A small audio frame classifier, trained from scratch.
Model: 12.5M parameters, waveform 16khz input, norm layernorm, activation gelu, layers 14.
Data: trained on short made-up English sentences, spoken by a formant synthesiser in many voices, 26041 training examples, 24.1 epochs.
Rows from block 2 of a small audio frame classifier, named by matrix and row number. Rows with one number belong to one neuron. Each number is 128 + 24 x the weight over its row's rms, rounded and kept within 0 to 255. All counts start at 0. Numbers have three digits each.
After each neuron's rows are labels from the 100 clips, of 14976, where the neuron reaches its highest value: "peak on" is the class under the peak; "loudest" is the band of the loudest frequency at the time of the peak. Only what is clearly more common there than usual is listed. The data: short made-up English sentences, spoken by a formant synthesiser in many voices. In brackets: how many of the 100.
# fc1: second MLP up (model.blocks.2.mlp.fc1.weight, 768x192), inputs 96-191
# fc2: second MLP down (model.blocks.2.mlp.fc2.weight, 192x768, transposed), outputs 96-191

fc1.200:115120095155091124184148116143159111110170114180098146122084124178118124146155157165108090116150154093114160142147110154091105125094108134108064129116156170164144109119153125104130154118108099099136109172142110133129125154155121102088136155126102121106116095103142095121125119124166116178
fc2.200:132152118184115171088114106121168150134135132084170083115136139110104115103089100074139134135125181093118120102137116149122147079166101107127141130121103134103159153114134137149144138116105132130149133178134116093114103161140163145110125125140122129143139123111127104153128081093100101095
peak on: silence (75)
loudest: 250 to 500 Hz (52)

fc1.156:087089140119143153145135144116121097125122164108144166126125132141135144122137131129112074135131106118150093119155146122126118113167120151115124130145157130112127137108133147135073198169084092149150090082128104110119113098141129143141104108142152115126083161134061088122132099118128130097
fc2.156:145133112084100142120126136139195130149108066151134115142126142123124128111110144106129124176121158129096147136124158124128135099091146072104150153125097122173136147107113153089107091120206147152133146127168087134135078110131096128129159086127162145169119104156086087130132146074096124137
peak on: /i/ (42)
loudest: 250 to 500 Hz (56)

fc1.70:129098099121171105180165139096125112154166144128189104128160141128119152136132156114109123146141157130131125152129138114150104115103117151112088155135112135101160097108095117146098108124123093154118089129124142116110116125128151169143135149111083114094093125135123182127128149161128161150
fc2.70:140165135136113169120152095145129123123119083132106110160136105134125163120141118143107136142123110151136140128120139099154110125097146129136183145107101160101123107160126096139155131126092125109181144163125106102174131120133100131126185134140074134145178153107088111097110152149121119164
peak on: /p/ (69)
loudest: 1000 to 2000 Hz (30)

fc1.759:136109124105128120127127104116104141146129133105157137127103187106144109144127115116156067124171109086160132076105134129135131110145139156117153131164172127152136169135091125122131163126125133127147096137122131123120165111120152130072157164155095145117112124099138133120121143142173155113
fc2.759:131118136101129149133108138156173113115117108125176157173105129139152154151145156143127118153087108120107136170152116102112130101103139165120111162101117121114117123117176185134139127105117117113109132115098137126127129116113135151163107109125155141174155145119110110164116109110127157131
peak on: /ɪ/ (46)
loudest: 250 to 500 Hz (61)

fc1.700:137126131128109099154128154117123109114139114121157161146122172135109138092126165149116087124127108160116138125158156094140120110140174109153128145116133131160114136117124125137131114071119138130132113149126098114134149092130086156060140071153114118133080163103104075133165122121154141116
fc2.700:127106155067132165135153171130133117189083128147098153123121125172149070126140117142140128129149094110137142087116094097147139126101110119098124141149118132142143136124135122181126150163147167069138146097097091141067137160086131063088106155132115145149142119181104154122116117105111138126
peak on: /u/ (25)
loudest: 250 to 500 Hz (46)

fc1.230:106090122116108088120120123131127148119128088116116144115120135139144172143126106178125128152129099136135129134143134107122154194100159106148124088115165114139134123074116109139102119105161118099104142125109122169172123126091081136108128108130124153154113142123133101092126118131156109110
fc2.230:143111169133172138128107146120182135138132168125095116135145110136148111133129145163112099098148159132091165171079143136116056118093124128130108115162138120121140135138092114166144085131103098104128114087098156090128097152075102121166092151161105134142140141168099153117197100114084146132
peak on: /i/ (97)
loudest: 250 to 500 Hz (53)

fc1.451:125090114106135135109099153132155094135117127080118123128120133148136108133153097139115072106149154124164123105130100091153117142150137124103165133139149122149115155115114111094083149074164159117126158144143119172154163105111122118128114115150155161134130117118132117095088106119163147105
fc2.451:122120101099128115150105119103120156172111136138126096145142164137135121116162115100127121156175136160084136134137183099122138130131125122160112140169138133105128149126128102144160150167137116118097126118106170125081116152079146140134110113145150143170105078129115128118154070135127126114
peak on: /u/ (54)
loudest: 250 to 500 Hz (54)

fc1.272:093113129155175127149113103114165137090149111112165143131157144127117116105171152121131135162162142162114128149134112126129155139129091135101098102136153128104157093174157166135120125136129165144142159105109111148147106090110094152135125126186170127179077185122073083108163165102134145142
fc2.272:144136122134104148149084134123148078167091130163143071123095090127130133121050113135100132192121134157115129123145169099123083144112114089144177121103112152111138097115100099150118111135122170113173149095107116146139073152144166153112089108134147132164144092121141145151115110095126113110
peak on: /i/ (88)
loudest: 250 to 500 Hz (47)

fc1.644:103121134136084180138120161150140162096104093160130184088097109110113125121133114100116109086101130140115122141125155101095127144122077119136132147119119146169134095118103102142120136154125120149098115123178144131074092143143123156174166162097113077117109148169129113112108125163141141140
fc2.644:126125133082144097134140114136121181114165135125083120142061136138157125123128158111125079156111110086118139102105111094131119101131107120125125134120136136128149123134129125098147142153136097124131140135105129075180161115078107104117118123110122138151124156147102160124191079096128120156
peak on: /s/ (77)
loudest: 4000 to 8000 Hz (62)

fc1.625:097127140148094170094121108126127156159107134126100121121108167119115176085125116147127099109117111086130128163097150139070156160090105127177101111103121096146111134158112155133116156169073100181155137121152120104145107126115129121139098111158122111117126127144109134120125171133137184107
fc2.625:135123107130136134163123154160161104084152156131121099154122088159130148116125172120110144124105126125090126082158122128152090124144130125119152103142111110165135126102115170120148112140152102164091157124139112116157101138157111078127141123120149135136149130149093139170108192161139143117
peak on: /dʒ/ (25)
loudest: 250 to 500 Hz (46)

fc1.326:097068139136152126131145135103159114147127130139109119155081141136105149085121154160173116129153108144155119122131160122128154134145161132160136110158164163074115119114106133108071191125109116163129116117119108118139115096121140093157095094105148121142109125157108093158107115122144130150
fc2.326:142133145112094131124132171150171125108110090144129133153148104120146120115105117123155142170148120137134144106142141143094144143098130101133161149123124120188184142104133182110092110170206123134109156132144080105121152134130096095188149097115138118148119125170082102127139135087111145112
peak on: /dʒ/ (32)
loudest: 250 to 500 Hz (56)

fc1.182:137145114111158128102137143135122140134095139122148127144140145094120100152158088108153104125137148109122110130131111137097110162094154099111085135140172150108162120107135110163135185082102146103161090103127144168144079155128079143085162125104125111114141166173166163125085121161119158121
fc2.182:110161143085110137140137129177092126134129094120128167135116154133146129201082194164121155124131115134132119131102138143125155082186090124124136158089124090090138148131181152135095070144146119119112150145141072108127137142110096098141135108138110121171133106120108112129110141135121076146
peak on: silence (72)
loudest: 250 to 500 Hz (58)

fc1.595:118094082097093163097127107150149101158124164103122161121094152139151148112136117149119122113108152107139088155094099165128100154101127097129105101182061123114136125127110133110100131157106147128120136178154135107123136147133129138156142097103128094161108132140138151147098142148149128100
fc2.595:167130086161131130145136140158157097105157123146116102115136148101119109114125171143118132149079103151133148128153121127135148107105114167122144143119113108100110126120126142112116133097117109136124170144152131091143133156116101112113171106137165112075175164175084126128123180142114144118
peak on: /ʃ/ (38); /k/ (27)
loudest: 500 to 1000 Hz (37); 2000 to 4000 Hz (26)

fc1.366:076109125126110122135131123143102136128116117147112167107108156091120125151118169108110114108102141130107121176094104126135113123104082120109143141097145151134097106142109114086103141143127137140147145109167132127068115134150175128154166118118103089116099177164146107102087131137152151122
fc2.366:165124158115120118135147148091133154088136152091091122136099156122130089155147155142101087151127150142173111144104101107151083095159099166150176103154090138132136119095110097108111108124150084144152155102101090096153116117110137089127110136142117153132129074135113140121135099125119136151
peak on: /s/ (93)
loudest: 4000 to 8000 Hz (34)

fc1.138:122067159145134137126128133147142143127169148138144134147133148122113120138120144155123134120167166170131132128123152118111093102081137154102151154148124133121103096165103074126096134083121146113170093113126137102135124086118105162124131104131096075160115193122120127154126117141140123128
fc2.138:151166099128127139184141127097100120083154132145116125111133135124143147121150136144093129102130171166159115117096153106149127134157174141162109127123128167084103122139113081160163125152064112158146131141136084103100103115161153164105145110124089167114159111116105129089140145132106126140
peak on: /p/ (48); /k/ (39)
loudest: 1000 to 2000 Hz (27)

fc1.568:133116121142137113127103157132117117125131138176149142118129128089117120148118171094111102109112131154099142143105146129161163088146111169109142141123150113128136116096133105161101183103120160137151177119101106145068127094113160149130153091104085109169130158112141129100083101173122141119
fc2.568:119114115105082105142158122138148121078105147115088165093179122108182073099122113087106127095118108128187138153157144135139120107118120111176146113148129152114148112114107085119138118158171122124125113130063129128122149123137139146152105161122142178130146119158164145110104101139139127088
peak on: /s/ (89)
loudest: 4000 to 8000 Hz (49)

fc1.464:122114145122110131137125144150209113171122140131124157150128113128160118144140088093149159169072152134155100113138122124089155139191143163106155134139128101115116156114149124132139135082127138168134091108128139142149145097174104128170086128137164102095123110109123153164149125165150125117
fc2.464:159092125098152096156128123100105160185152150093134129128118109161107152123142142147101128143177125108107170111135127157137133138155143085141115145155160154144130101104098139127147087114150110149125145157083156141062131104111115128119125107140103109141076088135100095129137088108152140134
peak on: /u/ (39)
loudest: 250 to 500 Hz (56)

fc1.288:107112186153128130104165142110093135154121123123116141158086120175088131114137141132112101104094174120141111164150180095119085168130186096173145138125136130148158083120129137130113108130176118113126163169154121104134135072132070125128139153127115108157120162107114082091135135120142100069
fc2.288:155104145122081133139112148168139126121110125132108131170098117154130116118108146142091155148066112148125144104132120114170094107114132131145132111146128107144159171101102138144131149145170136100140161113092086126107165132102107125137120129122127148081146132170110140075111116122102144085
peak on: /i/ (62)
loudest: 2000 to 4000 Hz (28)

fc1.424:126111115119145124106150103138130158122127146099150120111120093109081120145147124141148119115164137110172138148102106128141084144138113121115135123155132143133169117120129141174140131151108134168121170148115153170153115101163132156136058194132123099109116135146141121084131087158148126119
fc2.424:133131143073130150120129133145187144099103123157085150132116114155146117129101123150106132160123106094083136152091145147156117110099113079145164122134109114085116102088149120099112092109188119066089136115104128101101133133076093145115127119128138117148106157175123131104175165130131123141
peak on: /i/ (78)
loudest: 250 to 500 Hz (48)

fc1.46:114131165123085144097126160091083169130144125115144168149113133086125101160136108136129132151107115098158138166114184152115097129130130116148132080135104132142130125164107161124147113145103111091145125170176139147133145090103124131156085079161154131086124129108110133142141125120160124148
fc2.46:181099119128126127173128129126148069114143158165128146137092109108118092099117154165145121081136093099102124099122141127134202118152099172166174133128121155112125135148136110147141086124135103095150134144104144103119146121123145118185092141127138105082143149170095101142120109128119099105
peak on: /p/ (32)
loudest: 2000 to 4000 Hz (45)

fc1.83:122129113155143121103144129137082142134138127112126153149125094117099163170152059106115144089142091157203075125106123093101105079164133145156108103123113162135122145117118116113165110114091108127128167126102113156124145115125104138148125116129153097101101127150179164113098119173157116161
fc2.83:152104105113091144124128147138151112093137136169183149125136116150136125110098161111138115136090126094151138148120094130186153165122095107134112151184121161095136123148142103115131122120151148123162134145117143091119087145144138103117166159129152111146161147179099105128181114111099135125
peak on: /dʒ/ (34)
loudest: 2000 to 4000 Hz (47)

fc1.597:137077092114145107141165098163119098110142155111148147140174108144120131134127159141109156134144183156109109136125132152113121140098107121133104152117097155098136062123110110169103112117111104117160081129128145127153129084130166161144148114076089100115086123127131144130131157161123150109
fc2.597:139171113148119169117139142130097128120127122108107099128132117131113147126139108125113133114132166153121126098130137090150120117113121146137142144090084144064095079147109110185153134095116124096146142122153098111146099138147127120106159117151094146120146149094075147074146132148122124157
peak on: /p/ (51); /k/ (41)
loudest: 1000 to 2000 Hz (28)

fc1.209:103096166143160142106173162152098092137135123138139165144121113113156157137128139122094159116129123126113171167111170149142099116157125156123131115163174121139150133163117149134135121150128161122144119098133140129145105096136152102128124140143134110124096123102154132154088144163152120093
fc2.209:119115129095137162141139130161117135147138107137109147178105142169116133120145146132148106138145107125089178156100136105163116075112092137106114168156141119155134152079102111130131110132108073104129144118131125119136118126077135081111091129152153128141125153208108090142148097113092132128
peak on: /æ/ (54)
loudest: 500 to 1000 Hz (54); 2000 to 4000 Hz (35)

fc1.192:137156135100139113110137157118119154163109142149129120138111126141118117133133126144114135127145146146141153139130145143146091120128112150152106113112175138162107139140124124097140168125142113092136115090138157153146127078132114114136156091144109124118106158082178083116124160177119192115
fc2.192:142111120063113075146165104135126141114115124116127141150124088112143151106108167107135125084108124113174117108108126105125158155155103152158166078142115116136140127137159142119119130101162156122121138172120121100131136151114167088143103153102116137132140096197153132175105116110105116148
peak on: /æ/ (93)
loudest: 500 to 1000 Hz (69)

fc1.619:136109115122136175088157156109099125179139178097153133167128181106138141130135099135123105142134099134144139125094129095132157118170168184113150113152150146133103115087116154120118126116132143123108095104134183137125168096089137116105134143137095124117091116087165103122152132191144148131
fc2.619:136127143099102067167082106112173117110033132107149105147098132127174136140114155138128114129146136135130112131126135116100171123113124131167152127125128094127132115156144121157144125135155128125127181151083152136127157131093139143144076131146166145133102087116089145135103098099110173152
peak on: /æ/ (46)
loudest: 500 to 1000 Hz (38)

fc1.599:108100130157088165116149132162131114155124118119110171101102147122093171119075102120144124152115125108147107143117129169114142141119175101151122086125117118131127144094116102106130168116132135122093141156170090096116127139109138106149126174108121117132115141139168179132073134161160113133
fc2.599:158143060126136127123114139174145106121141139097109139121097158184143137142119176156123103124143120151122141138128084073102153123121139120072114117173085139139135096122109144097107122091127122110140175128154109129109081147112088107129149123124181084116108147124129114144121117119135139100
peak on: /ʃ/ (35); /t/ (25)
loudest: 2000 to 4000 Hz (56)

fc1.616:089070135088107084161156094136117135101116111151158123119114128080154111085179141126106111129107134113108128124111121155107137142141108120148110130097105126118124116123092143085128170128183098069096120156155123145148114123123159144106159131181147156129131132091141102099129148131129129119
fc2.616:156139136079134162135165109115091131142111112130152136152133133099145137125117116122090116156150090109109142093144144115135135106127112140122121135139147151105119102107178141132151064127161114154096129136121114112135146137114146100123148117113116128131128162196087103125122151153097103111
peak on: /s/ (33)
loudest: 500 to 1000 Hz (36)

fc1.184:118085135127139127094144128130144145174112114149151129154100164049144138172138132106152107158134099140196116101102114104137127102110141183160148108177101126120146159124125113152142089119136158142110125154068150148128180133114128095107143132097142123116121156131134114105118135158139134114
fc2.184:180110170102113106187125132151166105087131163102132188140100116176119124124098150167135113085107156126079119117164110124158157118122137153113149154109148118115136156096135164148123146161119093077129153120138113114115130089129170145117096157148167130129119126121091123107153110100117145167
peak on: /u/ (45)
loudest: 250 to 500 Hz (69)

fc1.641:091091129087172092144148121116121132091126125147177139133146117108126171109113125111198140117107115121123122127112131144109132172123100116144130153143178105146124115103099142163078159108116111112126127142148128173141091115150144108100101143179153121116103109169128116148125089093148110123
fc2.641:156137154101095130154130146129156154134114119155108119152126120137089116136108106118083113145145101154125122056105082108127123086110124131119183106146128132147157145112126149104140082114202110109139142120130121106119125098093131108131093116169120134165115125115091148138135156142133134117
peak on: /ɪ/ (27)
loudest: 250 to 500 Hz (47)

fc1.764:170124157142166122109114175152158147140098131133117162138096147127132121153139113118184155168123128162111122118139096108089137135131148105147117160130149129124150133119161095163142121095119147123135121138139156135161160132137136115156130117105126079115126123185144167095101106133153131087
fc2.764:143116145106171147168145155156091131155116127117128155140151160135151164176084149140112145189155139165147178077123142121149132131189122115150111153098210080119132131112098169124105099117145113161105107143118140106122118124102105105187114136157118118142082099136123141148158135153134124139
peak on: silence (98)
loudest: 250 to 500 Hz (58)

fc1.309:104151159109110152112149132160127121151155097174142155121139130121157174165119081095130157114105077105153167166141098139136124161156109113164134116167099125138118124107142117135139141120110087190164125134142138158106124098084114127128102123120109152087107135117099156139164128104117116138
fc2.309:141110112086116146112109168117135142128137111143081155164120128127127107143136157110126133170154128118115139137136143110119157094133101111145156132147106147135140168106147121119133121119159114097110175143107108088064091118113136106121111140142134126146148106142145114061122131096082135103
peak on: /u/ (33)
loudest: 250 to 500 Hz (60)

fc1.329:144150157099049144126147125105150116116144148137116151148113100195154127112147138123141144137144141133136134136120153117141161120142150139136098135112096113092148127080109125165156122102108160126111090140131118154088094089137140154170070121162167136125111139168132110119118144125102084121
fc2.329:098102120127182110118116138147115111134120124093155166123150116124134119111169140154114109093161086086132149132152117178151120144153117120098146135133098180168134070121115103140116120128152068139175109183094152121127157117109128101115110130140106102131114139116108140148112107133163161132
peak on: /s/ (62)
loudest: 4000 to 8000 Hz (55)

fc1.356:118127110137094168160137087154140148128154103109102085134145126120140101106174138135101099142116126151129122142157115117095129111165111124096115120129161158120105118103097113114127161179151101127135142126123097170108107117142118177138140123134091122122119166096091147161139146125168117096
fc2.356:157074114102112142102122099124144132151147091168126110116109129139117109127072151155100091143116118144115171094112101110104156134136093151141157153107156147114145130124149130128118087143126141123118153141133108106148134124091136087109086152152133121123085120163073112128167131128092103151
peak on: /b/ (43)
loudest: 250 to 500 Hz (52)

fc1.733:128102157111137146120161141121123122156127155107155109159121161118151137110120147138149130128111165187153122139101089137133125129152148179120149140146103125113130146091123146144177143125150126080113112101099159132125157110110129124115107083124138084103081109095194125121146179161124130127
fc2.733:119135134073148087142083114128136156134089143120108150155115129165142164170144127137127111164130108109119135109128111094128140096104099096139159124127140127134134152145175088130144125154171094151141187136117126139115152096110111112121116135125141128152130125132095154135107065127132141116
peak on: /u/ (68)
loudest: 250 to 500 Hz (72)

fc1.238:097130139109162139148159113170148110154114138133157107132106138134129111104154112136147068143146108088098080141079136152096159128136131134122099154157182134124072084137104138130114137115102174154137100115140136132117125100104134122115122123131129162151113117075105102142132160121152134113
fc2.238:135113150132118078137136152123181132079117133115135173152180106154104130164125144119129118154115132172134119135140111125158142136133136137104140141101095133121155134102098136160116136120138075140143114128123119129131161152119151050136083134099118098210161147144097112148154150137120144149
peak on: /ɪ/ (60)
loudest: 250 to 500 Hz (60)

fc1.756:076085107151097149131151118091105097157147131123103146123134145110123105059117149150166143122117142089109114179110111141134121110096146064126104161118107135110139133164155165148079136150100094158113126120160115098137115148123103126181141099127168107131099141139095137125134107107100131110
fc2.756:124114154139086136126128111151144139133149128171117095106135074132135117100139128126113118136136113135129122136144148130165085110147095122122170149146127122162118116135098158081112130146140127144154141120152093153149108127115096119113140123093147087132116169169117139153103176147094126153
peak on: /dʒ/ (31); /i/ (29)
loudest: 500 to 1000 Hz (41)

fc1.453:119091106143113109126163107127156122092166117115134114152126101115123120171168133127128115144171145115133154137114151123126120125116142160119121113142139172077145159129137116118139161146124151156127109090109086151149149085126110159148053151164117142113097163150108117123159158130108100135
fc2.453:076146159095122155068109186145168147133066122121101118145136109137132144133068129152120154162139167138109130121128133140131114141118121054163150159156123131124137132118148122103107129114149131131115155126138107115090081116106119102149145112108148127151109134157095130101129142094123141126
peak on: /u/ (29)
loudest: 250 to 500 Hz (62)

fc1.452:093152179135118104134120124125120156144176155112178157131117136170101123130119119152095113110156163133133153173143119118145104117114133105102151139128045116121106164130181129127164112145115168092141089103124123115136138083084162151069124118118145111116116148091167120121121125162161096138
fc2.452:140168089100128122121154091151148128106054119135137186134158139105149136165124159082128125136062087109165112134117152135111157123184113163080144132108127166120152187134155159137140115159129097154128131148110109103132109162157149091158094140129104077108147097148103144138165111102127129128
peak on: silence (72)
loudest: 250 to 500 Hz (49)

fc1.276:153113160158145138154118129120165113114125149167134146138126145110081149157147140121142106120154141134115145147167089121120107154117107106168081140169096135130177094150122106099112126151139103128116096108191116097125113150140169131142145109116114072111111159098124130148119142152121127105
fc2.276:105113147134128146150133112131159167084148143091121089120119129120133140102125147132149132165120116107100094120156122113163137093098151116156119132132078148115123115160134161143157156131113111097157128161087126089137137109094128128106113159110103119113157168160071146093154129102109136139
peak on: silence (98)
loudest: 250 to 500 Hz (49)

fc1.683:134068150096160088144129097182138132119128145170172161174154150117136100111126133105129107164162155145157137121131129125126111100144157118130101167143155143089124106092095127147105152125135120159132117130149089131101145087116155138143179094137085107150113140092121179107134113133154141119
fc2.683:117168110104133159145179143071105152072126103135111151137161090128108109126119100145096152141107111117134134119120132098132154079124122143127146128125119174087139134123152154107157110099097105128145119124105094121140136124161167099109118098117071120155188132140121114081129126108111169095
peak on: /p/ (58); /k/ (38)
loudest: 1000 to 2000 Hz (32); 2000 to 4000 Hz (28)

fc1.437:075123129112143110147145132095123108161103150102127121169103128124154109099162117156127069145148116137137120146122122113127084136116155166115114098126158134140093086166140140153158144119114163136152168083119161090123075105141115160115101111119142154156099124074143078148093155125121144131
fc2.437:130115150097118127127115134145112124139100112144132144159152150086095148150102167124086124189103160142105113121152182112101111111152087103128098125114145110177135113122115157098116089154140128166149116139108127150148084112124103119134127094127130139124143106178095090159128143110135135129
peak on: /ɪ/ (30)
loudest: 250 to 500 Hz (57)

fc1.279:103118158121119105121109085152121167156149152105163111188151118137169103106126085149138139147149109136107116151137148117100108133112103141134104132160135147107120134157151115123111147152124146125162095093140147147140134094164129097125157116081132125140123154137106123123105143162166180135
fc2.279:128133150127111149126158146130167105089155073147119113122121103114133145143116108127143121109126151187149139083106143141170152136165120122143142118064125127119120113100091100164157102128147128125162139100132123127128126115109162153124114139118086184107132086080169146112132128137115115140
peak on: /p/ (53); /b/ (27)
loudest: 1000 to 2000 Hz (26)

fc1.161:124106123090121109112122132142128128097129149122147101128092148143123143117128108115103119100150165193162125121121108103102076199154148130143153116133105157103120094104147141140105134123180103091060138083129097167155128135118079102134113158141136126129113125123146103113111116162127123122
fc2.161:100116104106149136165087118143153139114110128146097117150166160148099123128137158138138128175113097106099084145126111161148180157105133131146123161183142123178159156106126090124142133146139159154111134131126099126132132134126152093128092147154121100145178117133112150098135117123137138102
peak on: /i/ (57); /u/ (37)
loudest: 250 to 500 Hz (58)

fc1.52:139144148113118164112099152126206129120144171135124118128158108116094098148131117131150119128145114120136134142161156160118110168122129111166102086099122121122113112114120141128098117129102111128087101107114129089132139094138107150061134128158114155117117169144075121191114104129066116126
fc2.52:131123134094149123121110113153128083088141117104128132149131144113139121126149108120158069147172111101135127139175071087164150112117117122127154145119045147167152191150126124078143140165120085098082118123154137093109153135096109116147112152122104091163141147112134121104151064123123139165
peak on: silence (95)
loudest: 250 to 500 Hz (52)

fc1.524:140098164120167121101130175136161111121139115118140135150123113129158166133101150146132127152121123131146092114106141122166140102109155162152101138111115146126132111128121145132100136126133145101108119119115159153129133128082135120109122137130141139165072134132148122155117134174093112110
fc2.524:127150098109124161146185142103173095154086145133121114090119154146144107137140157151113169105137130138138104126107112107129131126167055126107119116099143130082097129138175122116130117100158128135079101096155123111139108125129170147145069141145161143089136121127119106103153113134118148110
peak on: /æ/ (74)
loudest: 500 to 1000 Hz (71)

fc1.69:164082119096162096125153109121124137138102154143152109165120161103135111159137097132167061126161127130103149157090127131150114124145146154160126127169188098152128122129075142144140156119144125133138125103117123114149135142117115124116128121180126146146135153074153118119111165153194173113
fc2.69:120127125081120120142117126138138098130094098129173156123124111122147160122140175135131135166091143129146123111115108087108124099094109123122127118103111103130145136108181159134117152116099106147104133173119131127098144144127108087159108107108135135178113135138108154149124091098121152177
peak on: /ɪ/ (37); /u/ (27)
loudest: 250 to 500 Hz (65)

fc1.324:107091116177066098150128087138125121114123158125173138138091116126142123135146145114128125146146153113137091126117140167136142114096155126169131133160130112142137142116164113099160129108072108157115116163187118116084141136110132145108131162102094120140111165164104170141112126139124133143
fc2.324:178112119103154122113120163140147108115131141121114130131124171186140138128085117069161128143120129120115140102118123097141109149107098113132139144149091130076120154100131126084128125142152118116114161112097092138123127141105091131164172117157149129129117140145139154127125142137150136128
peak on: /ʃ/ (28); /tʃ/ (25)
loudest: 2000 to 4000 Hz (28)

fc1.0:166118170154191137109126197150139135143122156139120146141111160121130139138142117124171159174112127174116120127122118105092143142144138128158129148127143112097149136084141098168123142082118130112123110134145170158131169117128115129137129109136149095113156097152145170105105080127140107099
fc2.0:144105127089158134163144168140124169154107147132122138129127161128152124148077135152101128157147135147140169078115131140160127117153099120127098166093178095139115119124092148126123110153140114158148080165103145070128103123119113114166100145119101096154078096157107139155160135140155126164
peak on: silence (96)
loudest: 250 to 500 Hz (49)

fc1.298:150129163113137075130162154101168102152084151134119096128133154151094100149108090166108088159129136188080132110123157171136096095117134120155115124120169124178132091096098076130120151103100078121145112165124158125125114112112139098122171154149127147190112169101134094140104138145164157099
fc2.298:155109128065128107159126163182148143092132130113175165136115108113106132122145155073127097146135119105132150132153111090148150118094102150105133100134092116091136116119148147118141152143200104132089153140113094110109173127119115111143081146099108120118158133148140148138096130153079157169
peak on: /æ/ (45)
loudest: 500 to 1000 Hz (59)